From a checkpoint of a small spectrogram enhancement model: soap at rate 0.0043.
Rows from block 7 of a small spectrogram enhancement model, named by matrix and row number. Rows with one number belong to one channel. Each number is 128 + 24 x the weight over its row's rms, rounded and kept within 0 to 255. All counts start at 0.
After each channel's rows are labels from the 100 clips, of 14976, where the channel reaches its highest value: "lies over" is the class under the peak. Only what is clearly more common there than usual is listed. The data: two synthetic voices taking turns or overlapping, over music, noise or silence. In brackets: how many of the 100.
# convs1: first pointwise conv (model.mid.0.convs.1.weight, 192x192x1x1), inputs 64-127
# convs3: second pointwise conv (model.mid.0.convs.3.weight, 192x192x1x1, transposed), outputs 64-127

convs1.157 [112 101 116 151 111 141 151 137 111 164 140 147  75 110 120 116 150 132 121 160  81 152 117 139 171 128 132  78 151 103 134  82 161 144 128 110 137 105 155  96  94 140 145 130  94 128 114 124 134 110 118  96 158 128  99 148 168 122 142 156 149 154 109 145]
convs3.157 [124 149 120 147 104 124 149 141 121 125 132 117 112 149 137 134 133 128 126 109 148 109 111 144  96  90 141 126 149 118 137 151 157 112 123 131 117 141 114  88 208 109 138 162 112 127 140 149 155 100  69 132 117 125 118 154 167 108 142 152 157  64 145 159]
lies over: deep voice (51)

convs1.56 [112 102 117 108 101 129  67  96 126 105 144 106 182 180 146 141 116 143 102  80 133 119 131 138 135  87  94 119 127  93  97 135 115 129 106 139 102 111 111 129 139 138 155 144 141 117 167  99 139 118 127 107  65 138 144 106 116 157 117 129 108 105 107 135]
convs3.56 [ 99 109 135 177 128 154 151 148 126 143 170 116  94 144 152 115  92 153 177  99 207 148 166 143 152 134 142 138 135 108 133 121 180 108 151 141 200 151 134 180 109 121 108 111 123 125 164 158 125 141 104 164 136 153 143 143 143 136 160 116 132 172 120 142]
lies over: no speech (82)

convs1.122 [137  98 113 143 157 135 139 107 115 147 129 167 121 100 127  74 115 157 113  86 109 126 100 100 146 157 141 142 124 108 123  91 156 154 105  86 145 149 132 116 141  84 188 125 139 144 118 119 172 149 128 131 106 123 142 144 126 113 166  96  94 103  96 116]
convs3.122 [106 107 127 168 107 192 164 142 132 158 113 139  91 136 147  99 119 151 141 121 194 138 125 122 178 119 161 152 149 134 127 111 206 103 144 147 142 151 114 166 162 106 126 124  99 137 136 129 104 140 113 117 121 152 156 140 108 141 182 132 127 159 148 126]
lies over: no speech (73)

convs1.0 [149 181 148 119 125 107 124 130 133 133 144 128 128 124 154 148 127 143 118 111 151 133 119 173 130 172 149 136 157 140 131 117 135 113 132 113 141 112 122 124 112  98 131 150 116  96 125 112 145 130 127  89 142 128 153 100 118 112 124 109 117 151 136 162]
convs3.0 [107 114 136 122 106 121 125  87 115 127 116 143 126 117 145 175 119 154 112 173 123 161 116  82  86 142 110 132  92 164 165 132  96  75 137 157 119 166 151 157 154 117 143 100 146  90 146 143 137 127 171 103 191 162 104 112 111 114 131 121 137 149 134 101]
lies over: high voice (64)

convs1.41 [104 104  87  98 152 122 125  80 110 124 115 166 182 101 163 143 107 157 136 118 137 161 135 136 140 109 121 105 125  83 145 124 117  86 117  93 114 139 118 150 109 103 117 148 136 133 151  73 129 134  94 139  80 161 154 107  91 152 146 119 178 140 139 103]
convs3.41 [ 89  88 117 174 129 159 140  84 122 122 143  85 102 110 137 126 100 120 131  83 126 171 139 117  99 133 174 127 120  96 157 125 164 151 174 122 167 103 126 129 201 129 103 127  89 128 137 150 114 129 116 149 150 136 153 105 170 146 171  88 133 132 138 148]
lies over: no speech (82)

convs1.185 [152 137 170 127 137 114 146 141 150 106 143  90 103 104 129 140 128 153 110  96 137 116 101 163  98 151 125 127 109 113 139 127 141 114 131 120 149 125 139 189 137 121  72 104  96 129 108 155 138 113 165 140  94 133 122 135 193 133 124  97 140 137 130 171]
convs3.185 [131 142  76 101 155  92 138 135 125 125 118 159 144  81 120 157 156 127  93 147  69 134 124 113  54 130 109 125 119 160 122 171 123 133  77 135 110 120 121 105 131 130 134 140 124 106 124 101 147 145 111 127 126 161  89 143 142  90  81 142 113  94 105 104]
lies over: no speech (76)

convs1.34 [171 115 127 139 105 134 128 101 118 143 104 109 150 138  80 127 117 111 139 106 101 144 130 103 128  90 130 135  87  93 187 109 150 142 150 146 113  93 130 135 114 119 124 163 151 153  89  79 151 101 128 120 129 179 124 130 102 138 150 149 142 136  96 146]
convs3.34 [133 113 122 154 117 145 103  80 147 116  99 102 111 145 161 139 156 140  94 102 109 144 128 125 122 100 144 115  91 103 132 152 154 148 123 125  86  88 141 124 186 123 120 142 145 138 176 147 130 121 146 148 164 130 123 124 119  96 137 149 123 172 141 126]
lies over: high voice (36)

convs1.29 [123 157 113 156  91 158 165 111 108 147 123 125 114  85 153 118  98 127 122 178  68 140 133 136 131 112 146 134  74  97 156  75 139 139 104 122 124  71 134 130 143 110 180 131 142 106 127 103 117 124 153 153  81 128 151 159 162 112 129 112 159 128  83 129]
convs3.29 [121 122 170 133 145 112 114 160 117  96 155  95 165 131 139 149 129  88 131  97 126 116 151 149 133 137 154 153 130  97 118 104 120 132 127 131 153 101 151 105 135  91 152 133 137 148  63 169 111 154 131 157 111 125 128 133 158 114 130 115 118 154  96 161]
lies over: high voice (42)

convs1.63 [ 94 129 112 113 146 127 119 125 135 127  85 104 112 139 109 101 158 144 160 129 125 138 147 117 153 171  79 128 107  98 171  72 126 116 144 121 146 129 139 141 158 139 101 155 131 123 112 117 108 120 148 118 130 110  53  96 120  95 115 131 115 135 107 153]
convs3.63 [132 136 106 129 137 108 167 123 113 133 152 131 123  98 117 124 105 115 161 141 167  82 102 167 208 169 110 165 177 141 119 133 151  98  99 145 163 158 151 150  96  97 135 122 161 116 114 139 137 135 122 149 110 174 148 140 136 152 130 108 128 138 112 163]
lies over: deep voice (43)

convs1.117 [131  86 114 102 163 137 119 111  95 130 151 103 138 135 145  80  89  43 112 125 111 135 141  96 140 136 143 148 113 119  95 111 163 127  91  87 144 129 145 152 134 134 126 162 115  87 141 118 125 178 129 120 139 134 117 129 150 118 151 111 103 116 112 115]
convs3.117 [166 123 112 119 105 109 131 102 144 102 121 123 113 131 129 104 141 123 143 119 129 126 162 139 135 134 114 107 140 126 110  99 139 231 169 107 132 129 132 127 147 145 134 147 140 192 135 135 121 122 135 148 164 136 142 121 147 124 151 120  73  50 147 111]
lies over: low voice (40)

convs1.182 [153 123 127  85 148  87  98 124 136 154 120  97 103 129 103 110 125 105  94 101 116 173 130 140 104  83 163  90 137 109 114 148 116 116 103 104 123 142 127 117 127 130 111 146 128 101 127  96 103 115 180 136 111 138 142 124 146 128 129 134 114 143 114 132]
convs3.182 [155 152 125  95 191 112 111 120 126 119 161 153 164 108 122 111 121 137 137 100 122 129 153 173 232  98 122 142 172  86  85 131 133 213 120 133 160 111 128 112 131 124 128 152 107 125 102 119 142 138 117 157 128 129 130 129 143 127 101 133 107 130 101 158]
lies over: child-like voice (38)

convs1.40 [119 128 129 100 127 109 122 146 145  97 157 129 115 128 165 120 110 127 104 139 171 104 121 196 114 114  92 109 108 133 100 116 124 164 134 153 118 143 167 149 191 103 157 112  78 141  95 131 128 122 142 125 119 159 136 170 171 164 153 109 119 158 107 118]
convs3.40 [138 181 110 109 105 124 139 144 132 150  99 147 151 129 116 155 168 107 108 152  46 111 119 122  97 116 134 124 133 115 140 159 132 134 106 126  70 111 125 100 140 117  96 151 123 106  97  96 134 160 118  90  96 159 100 142 126 120 125 141 119  91 127 115]
lies over: child-like voice (41)

convs1.187 [119 104 116  97 125 133 127 131  80 131 105 129 144 122 107 116 113 127 127 124 131 115  84 115 112  87 118 141 114  96 137 204 137 169  98  99 148 100 105 126 129 106 193 104 147 134 168 102 141 131 170 142 129  94  96 179  99 130 114 119 127 135  86 154]
convs3.187 [175 150 121  98 146 147 105 162 103 127 105 157 167 148 118 101 152 118 121 171 101 125 140 144 103 125  88 114 190 127 113 147  79 108 121 139 103 120 123 106  53 150 146 148 152 120  94 104 152 117 164 108 130 115 123 132  96 130  84 160 134 123 137 168]
lies over: no speech (64)

convs1.27 [140 145 155 125 137 131 123 139 122  97 193 166  99  91 130 109 120 130 133 132 109 181 121 154 114 133 119 122 137 114 131 133 122 141 129 163 116 123 134 114 135 130 145  94 111 119  98 107 127 139 107 169 115 137 137 139 133 133 163 136  97 152 135 134]
convs3.27 [131 144 123 146 106 132 137 183 145 144  91 130 169 121 109 126 124 155 138  77 111 123 128 162  61 110 135 115 176 128 106 138 185  71  92 136 148 147 141 110 119 129  99 156 152 124 118 129 150 147  97 107 116 117 149 141 103 128  95 127 132 143 117 103]
lies over: low voice (38)

convs1.2 [112 129 140 123 118  87  89 130  85 142 132 164 131 134 161 117 131 133 100 142 109 120 115 127 136 116 113 104 135  76 129 164 124 175 145 109 141 166 119 132 143 154 123 106 106 129 115 122 134 120 148  91 132 144 108 130 138 140 165 122  80 186 119 110]
convs3.2 [ 80 164 107 134 161 137 128 124 113 124 140 143 111 130  86 107 122 157 154  97 193 150 132 149 157 102 109 148 139  95 110 111 146 144 124 128 159 153 105 135 134  99 127 127 120 124 147 164  81 139 134 142 133 116 130 103 141 148 166 110 147 173 125 160]
lies over: high voice (42)

convs1.44 [155 105 134 135  91 116 125 127 159  87 136 122 153 128 118 115 189 126 118 131 161 132  91 142 134 167  96 112 102 123  87 124 140 146  89 155 103 154 119 131 170 123 104 100 170 104 107 146 108 116 138  99 134 117 120  94  94 127 115 112 107  83  91 145]
convs3.44 [134 140 126  75 111  96 121 109 140 123  64 128 143 114 102 153 130 110  84 146  64 109 139 129  94 112 110 118  89 155 122 145  81 154 109 114  66 131 123  69 102 142 141 136 116 151 122 116 121  63 136 112 141 113 120 154 109 122 113 126 124  83 135 127]
lies over: no speech (77)

convs1.7 [119 157 111 102 173 114  97 152 121 128 118 131 111 117 100 123  63 191 122 143 126 105 135 160 129 146  97 133  97 141 112 111 156 112 145 121 146  72 141 161 144 127 152 133 111 142 127  99 165 144 150 104 109 172  74 104 142 101 169 149  91 138 115  99]
convs3.7 [ 95 100 111 166  96 132 124 105 140 119 204 129 109 139 105 127 106 120 155 118 198 153 150 152 152 153 135 130 104 111 110  83 108 139 179 124 150 164 109 174 109 104 137 116 128 133 137 163 108 109 140 143 140 117 144 127 153 142 169 137 153 141 168 165]
lies over: deep voice (39)

convs1.138 [133 153 138  99 125 145 119 114 149 149 129 154 112  79 175 125 144 175 139 124 129 167 123 144 104 113 129 127 135 140 168 115 119 173 138  82 137 144 114  89 113 122 151 114 144 134 140 137 137 206 137 187 114 122 144 125 113 118 137 118 153  89 143 117]
convs3.138 [174 126 151 105 162 118 132 120 136 122 198 110 121  91 128  99 127 115 128 114 152 108 163 149 189 125 154 141 156 129  91 114 124 255 134 136 122  92 142 119 131 130 137 134 125 162 112 128 117 107 135 135 158 109 113 154 147 138 118 155 122 124 137 160]
lies over: high voice (40)

convs1.89 [112 124 150 118 126 110 131 157 120  91 175 153 144  95  76 153  92 158 115 101 163  96 130 154 118 128  94 134 103 142 106 103 151 149 138 110 148 110 185 141 134  86 120 147 148 137 124 143 120 122 157 125 137  96 148 164 153 146 139 132 127 136 119 124]
convs3.89 [123 104 130 156 114 118 158 130 122 114 176 117  79 127 125 135  95 166 163 142 182 107 112 132 156 150 135 120 136 144 132  88 137 140 171 121 160 158 142 185  80 139 140 107 146 131 169 133 121  85 138 127 162 122 145 143 159 136 127 116 150 128 129 141]
lies over: no speech (71)

convs1.61 [ 99 144 141 130 124 133 132 163 112 154 145 109 135 143 132 132 158 182 133 149  95 143 137 110 150  95 117  85 113 106 136 131 126 150 121 144  92  86 127 145 134 146  94 145 150 174 112 147 149 144 133  94  66 114 134  98 138 123 121 129 166 127 110 131]
convs3.61 [126 161  99 116  95 128 112  14 115 114 154 148  99 133 154 110  97 154 114 100 110 121 116 129 123 138 112 113 143 124 148 118 105 206 151 126 132 129 157 127 131 117 148 139 135 198 161 128 140 156 135 144 148 135 131 115 133 139 165 119 140 103 152 166]
lies over: deep voice (43)

convs1.189 [118 152 115 167 129 139 117 112 141 145 114  97 129 139 126 132 121 116 134 177 175 139 128 113 140 127 127 162 161 110 132 152 104  79 138 114 105 147 121  88  90 140 104 106 147 130 131 116 123 131 127 175  92 145  97 112 126 145 135 119 106 160 160 106]
convs3.189 [ 87  94 101 132 187 143  81 145 153 113 105 135 111 121 106 135 133 121 118 106 180 162 134 143  67 165 135 162 142  98 126 116 109  34 154 135 156 132  88 133 103 105 162 144 110 142 152 165 162 113 128 125 129 132 168 113 137 112 139 106 133 163 139 130]
lies over: high voice (34); two voices (26)

convs1.76 [137 140 118 185 107 138 150 113 141 136 131 132  92  74 115 112 103 168 158 160 156 115 121 164 143 119 115  97  85 127 103 115 146 183 139 120 121  98  96  93 148 103 145 140 111 122 172 170 143 117 151 162 111 151 133 148 119 132 136 104 158 128 114 110]
convs3.76 [141 119  99 110 112 183 130 146 139 110  68 145 115 109 135 146 116 135  98 141 103 140 141 127  96 131 104 111 137 131 130 146 153   0  89 138 125 129 124 165 140 143 108 134 139  95 123 159 135 150 102 114 151 144 104  79  61 126 136  93 123 140 114  94]
lies over: deep voice (55)

convs1.188 [169 137 107  91 179 129  98 120 146  90 155 155 136 117 137 120 101 139 114 173  66 160 144  94  93 139 139 140 113 129 128 144 117 124 119 114 127 114 145 148 141  92 176 109 139 122 110 107 114 194 141 124 147  91 132 120 112  49 111 100 117 128 125 165]
convs3.188 [106 118 103 134 136 127 131 110 124 124 101 139 132 143 114 114 128 146 160 145 156 109  87 129 150 123 112 101 173 146 142 104 129 145 120 163 148 162 152 124  93 110 144 152 125 144 126 142  99 166 119 141 111 150 172 131 172 150 115 133 133 124 128 188]
lies over: high voice (52)

convs1.23 [189 148 139 150 112 116 129  90 128 139 128 141 137 135 140  92 145 166 102 124 133 111 127 121 120 110 114 138 120 113 135 138 104 109 118 121 135 128 121 149 117 126 106 133 125 131 155 170 133 136 160 153 144 112 138 127 140 123 107 152 109 135 165 157]
convs3.23 [121 160 151 136 218 140 135 114 144 132 158 103  91 116 125  72 115 109 124  81 125 127 144 141  95 131 133 165 141 129 110 123 109  32  97 103 141 111 102 107 103 100 125 159  88 170 125 121 139 148 113 154 106 112 141 138 142 133 122 125 141 143 116 116]
lies over: child-like voice (53)

convs1.103 [111 132 111 141 118 151 133 167 122 125 107 155 130 144  93 127 100  99 108 127 148 117 123 125 197 134 141 129 168 125 143 129 140 118 137 131 113 152 108 141 155 104 172 100 114 113  92 100 155 124 150 113 134 200 123 125 186 154 163 130 102 130 107 118]
convs3.103 [149 151 110 124 109 133 149 137 123 129  81 134 119 131 105 134 175 140 128 122 132  74 127 134 104 106 112 135 123 178 162 172 140  97  61 173 104 140 123  72 161 127 124 157 131 118 130 121 136 144  99 109 137 139 137 152 156 147  98 128 152  94 158 121]
lies over: child-like voice (46)

convs1.184 [ 83 143 156 145 120 126  79 154 118 120 129 118 164  84 127 117 146 155 125 125 104 131 121 115 119 102 121  43 118 111 131 115 146 102  91 141 119  99  94 133 124 123 168 104 149  90 135 127 157 105 113 159 144 137  68 119 116 106 145 158 131 142  90 114]
convs3.184 [ 92 124 117 153  51 167 142 152 114 138 139 134  83 154 142 131 132 171 138 132 162 126 145 118 137  85 156 121 133 109 152 101 198 255 131 162 131 149 119 148 174 111 106 137 142 107 143 134 126 132 104 126 125 127 143 164 125 144 160 139 119 110 147 143]
lies over: deep voice (33)

convs1.82 [127 115 141 161 149 122 167 108 139 181 109  88 104 119  99  92 138 108 135 166 104 132 117 106 175 156 121 145 129 154 128 131  96 157 123 154 103 138 118 104 135 120  89 135 140 155 130 131 125  69  97 147 201 178 118 106 158 152 140 132  85 148 100 118]
convs3.82 [152 117 111 137 201 118 169  78 134 133 139  97  95 159 110  99 147  94  86 112 152 112 143 146 143 148 125 136 120 153 129 154  70  96 158  72  76 110 124 141 141 149 121 133 103 151 164 127 113 160 112 165  96 127 133 134 141 140 137  72 137 117 127 131]
lies over: child-like voice (55); high voice (37)

convs1.177 [139 111 126 135 133 122 158  77 119 166 136 107 136 134 121 128 120 162 113 160 124 127 140 126 108 140 129 105 149 118 160 129 143 107 132 132 111 114 154 103 130  83  77 141  96 145 137 123 125  91 142 101 149 114 136 141 135 118 116 122 109 154  87 112]
convs3.177 [139  79 136 125 112 147 130 101  95 128 118  93  77 189 147 127 104 180 151 133 187 136 111 143 135 114 128 104 114 114 116 107 135 198 123 133 169 180 123 171 109 141 135 114 157 157 186 159 112 107 130 182 152 139 127 149 146 112 138 108 120 171 155 124]
lies over: high voice (37)

convs1.114 [117 129 145 146 156 108 130 125 141  98 128 104 159 119  92 133  99 121 112 125 106 145 121 177 168 128 165 115 105  92 108 155 175 158 104 106 163 110  99 134 132 117 130 147 124 146 145 141 163 148 102 128 176 123 120 150 117 166 159 116 127  94  97 120]
convs3.114 [140 150 126  94 115 100 108 143 131 153 107 150 144 106  94 179 102 110 116 137  85 117 171 135  78 158 124 112 122 148 123 151  70 169  95 109  62 105 118 102  80 179 113  98 122 127  97 106 112 105 125 109 134 135 124 118 159 136  80 126 128 107 119 112]
lies over: no speech (60)

convs1.52 [ 77 133 124 143 152 118 150  86 127 130 116 119 131 140  72 143 148 111 119 155 121 115 109 169 132 160 148 127  82 118 171 105 138 139  73 100 109  80 121 133 102 130 133 113 178 133 137 154 163 146 126 144 115 143 101 139 115 176 129 156  99 122 145 178]
convs3.52 [134 105 126  87 111  82 118  71 148 118  88 121 146 114 112 153  78 132 132 134  83 143 179 113  92 133 119 141 101 144 141 185 104 155 121 111 112 104 122  88  81 173 115 128 121 161 159  93  62  62 127 105 132 128 118 163 117 122 104 157 100 114 120 127]
lies over: no speech (69)

convs1.143 [127 105 141 122 168 133 133 146  97 125 124 123 154 156 127 121 191 123 156  97 114 100 131 139 134 157 134 114 132 115 129 163 163 146 160 137 137 109 180 122  92 158 194 116 157 133 101 131 143 105 105  92 146 102  87 156 127  97 157 130  79 135 100 183]
convs3.143 [124 154 122 147 115 118 117 162 126  92 141 154 129 133  95 119 153 138 115 137 154 124 105 122 120 100 139 133 138 105 102 142 150 109 104 140 106 138 127 121 248  89  99 143 139 153  86 154 192 137 139 143 114 138 137 123 106 123 154 167 150 130 107 130]
lies over: low voice (37)

convs1.75 [139 141 132 165 125 131 120 123 112 111 129 107 114  99 162 119 127 119 120 116  99 137 142 118  91 117 140  91 109 116 157 103 139 166 104 129 142 122 149 114 119 118 168 105 131 109 177 126 119 157 140 157  79 112 166 140 146 107 128 128  77 112 122 141]
convs3.75 [109 127 110 160 111 117 128 114 130 159  93 121 101 170 102 137 129 129 119 177 112 148 107 134  51 161 116 102 103 149 188 119 150  50 127 138 120 168 124 147 123 145 107  97 120 106 145 105 145 150 140  95 136 126 165 109 111 141 148 127 143 120 111  79]
lies over: low voice (45)

convs1.9 [135 138 142 147 105 135 167 134 118 135 140 113 127 115 151 145 144 127 160 196 138 163 134 131 119 164 116 118 146 159 126 159 131 125 142 139 133 142 120 110 138 116 158 140  97 143 121 101 130  98 170 139 115 121 135 132 134 114 115  90 155  88 152 124]
convs3.9 [162  76 125 139 121 150 100 125 108 117  94 119 155 124 129 163 125 129 103 152 138 143 109 152  94 130  99 118 124 131 153 102 120 114 140 139  74 142 141 115  94 136 167 148 152 116 116 130 116  81 154 116 109 156 107 139 115 108 110 145 128 100 119 130]
lies over: deep voice (57)

convs1.115 [138 115 137 121 143 126  94 133 159  89  98 145  83 149 111 149 155 117 162 132 122 112 123 145 132  98 109 117 133 106 158 161 142 124 136 127 143 145 132 160 148  72 151 147  87 134 130  85 130 101 155 125 168 105 145 166 136 126 151 156 111 139 114 117]
convs3.115 [104 117 120 142 135 121 137 132  89 125 160 125 136 133 140 132 134 111 157 147 154 146 101 161 183 147 143 126 142  91  71  86 114 215 190  95 153 133 120 162 101 103 138 119 154 127 118 146 131 114 149 165 105 149 118 113 161 131 156 112 105 180 122 162]
lies over: high voice (42)

convs1.154 [134 157 136 101 140 114 137 130 141 145 158 144 122 126 106 140 162 128 145 135 112 131  78 106 114 120 112 115 135 137 125 156 110  99 155  69 156 164 129  93 117 174 135 127 122 121 125 146 147 146 169 147 119 127 132 146 124 141 122  99 164 134 183 128]
convs3.154 [120 109 146 127 110 100 133 118 142 135 143 130 105 149 131 158 153 123  93 137 135 139  92 108  74 110 118 108 126 111 145 103 117 184 106 146  91 138 110  76 178 145 133 113 125 125 119 162 131 133 112 106 127 125 103 133 207 117 163 146 144  90 144 152]
lies over: deep voice (38)

convs1.96 [136 171 143 144 126 134  69 121 100 103 150 173 148 161 164 146 131 125 146 136 136 136 133 149 124 119  91 137 166 117 111 114 126 139 110 144 137 138 138 108 163 147 149 121 112 133 110 120 100 113 155 161 134 137 132 153 137 114 151 140 139 127 148 125]
convs3.96 [101 114 129 194 134 130 156 119 122 121 138 104  76 155 138  94  96 139 162 111 164 135 113 148  87 154 131 124  97 157 131  72 103 121 164 155 141 127 125 127 116  92 135 138 104 149 146 164 102 108 140 154 109  98 173 101 144 123 106 152 130 140 164 140]
lies over: no speech (88)

convs1.66 [148 120 122 121 124 107 112 120 158 105 141 116 192 131 106 122 111 112 146 110 129 154 116 144 133  99 104  78 115 117 103 149 134 143  94 112 118  99 152 113 176 121 162 131 126 139 147 148 155  96 128 100 163 127 154 163 109 163 118 145 118 102  97 163]
convs3.66 [152 130 120  86  99  63 111  62 147  93 109 134 168  93 106 155 117 129 118 136  65 148 172 128  85 131 117 140 107 147 144 158  92 120 115 121  87 105 125  59 140 158 118 131 126 152 130  90  97  62 130 101 126 126 109 138 117 136  95 154  90  88 137 132]
lies over: no speech (75)

convs1.19 [ 88 102 151 104 187 132 137 116 134 157 118  87 161 117 151 122 136 127 202 133  94 154 149 145 100 106  93 165  93 133 164 123 123 110 149 151 125 108 146 140 135 128 131 149 173 120 151 117 103 121 145 103 133 112  85 152  93  67 163 159 117 116  96 157]
convs3.19 [123 119 157 114 128 117 119 129 133 138 129 125 149 123 143 153 145 120  70 107 126 151 172 106  88 115 138 114  90 111 120 141 123 122 172  90 127  95  94 128 148 151 119  92 117 143 137 117 144 104 147 104 133 112  94 134 104 110 139 151 142 135 122  70]
lies over: deep voice (52)

convs1.21 [120 145 126 111 123 106 113 101 153  76 149 110 131 141 139 158  98 157 123  92 113 116 123 139 145 156 118 120 145 103 146 126 130 105 117 118 137 117 162 134 136 165 140 139 135 132 104 118 124  74 158  87 138 161 104 158 143 152 117 121 163 142 116 128]
convs3.21 [146 161 132  83 151 140 131 145 135 150 132 159 157 109 122 116 145 135  96 102  81 112  99 115  69 129 113 144 128 152 188 163 120 124  69 137 103  79 120  84 175 132 167 131 122 118 103 107 174 142 100  99 129 142 112 123 130 111 119 120  88 104 109  91]
lies over: deep voice (38)

convs1.26 [126 105 130 185  94 131 107 117  94 124 106 116  89 145 105  95 141  75 158 115 119 116 127 135 137 166 169 182 135 112 159 117 164 146 117  90 110 115 122 129 107 116  94 121 129 178  78 121 155 181 139 136 104 144 113 114 136 110 114 151 137  99 135  83]
convs3.26 [132 151 108 119 163  94 148  40 138 149 146 141  70 115 129 108 153 147 123 145 140 117 119 113 140 124 105 142 118 143 145 153 101   0 104 126 113 123 127 121 157 117 132 128 114 128 147 130 142 114 146 136 142 139 131 122 141 120 158 141 126 103 141 103]
lies over: deep voice (56)

convs1.15 [ 90 113 124 132 148 161 107 142 100  93 129 134 141 118 141 104 167  96 172 138  99 108 111  85 120 115 117 108  90 134 134 102 123 115 142 130 133 159 132 103 132 136 105 121 120  97 122 124 133 194  92 133 180 135 136 163 113 111 148 150 153  95 113 143]
convs3.15 [ 61 153 127 112 136 125 111 124 118 149 141 133 155 134 134 158 111 121 132 128 120 128  89 108 145 162 120 130 143 127 153 139 107  39 102 127 118 132 156 135 111 134 113 135 136  75  83 150 138 122 115 115 130 134 111 115 104 122 117 158 154 202 101 161]
lies over: low voice (45); deep voice (39)

convs1.155 [119  88 123  98 135 127 101  86  93 105 108  96 155 108 105 131 147 125 119 166 123 115 100 121 155 118 110 112 119 124 164 107 147 154  85 107  95 123 120 107 146 110 104 132 167 121 110 142 150 130 124 136 114 152 105 122  83 152 137 132  88 131 116 113]
convs3.155 [151 128 112  93  95  68 123  79 153 125  89 135 149  97 108 170  93 127 122 148  69 134 166 112  95 133  98 134 106 155 136 170  86 160 130 127  93 118 116  68 108 169 133 133 120 151 136  80  57  59 119 100 120 142 118 166 135 141  85 161  96  80 141 127]
lies over: no speech (80)

convs1.93 [153 148 105 141 149 123 109 172 125 132  99 134 126 145 127 122 134 216  82 151 117 125 119 103 150 147 158 132 123 115 144 130 145 129 116 143 101 152 137 135 140 139 103 114 135  98 115 103 112 145 166 142 117  97 105 120 137  92 144 150 131 103 150 124]
convs3.93 [138 126 137 116  91 141  89 207 132  90 106 131 171 133 106 139 129 155 142 129 128 132 142 136 104 120 142  96 136 118 112  81 175 184 129 104 120 147 116 103 119 121 117 149 144 117  83 150 152 139 125 115 142 123 139 115 109 135 103 135 134 145 126 143]
lies over: child-like voice (41)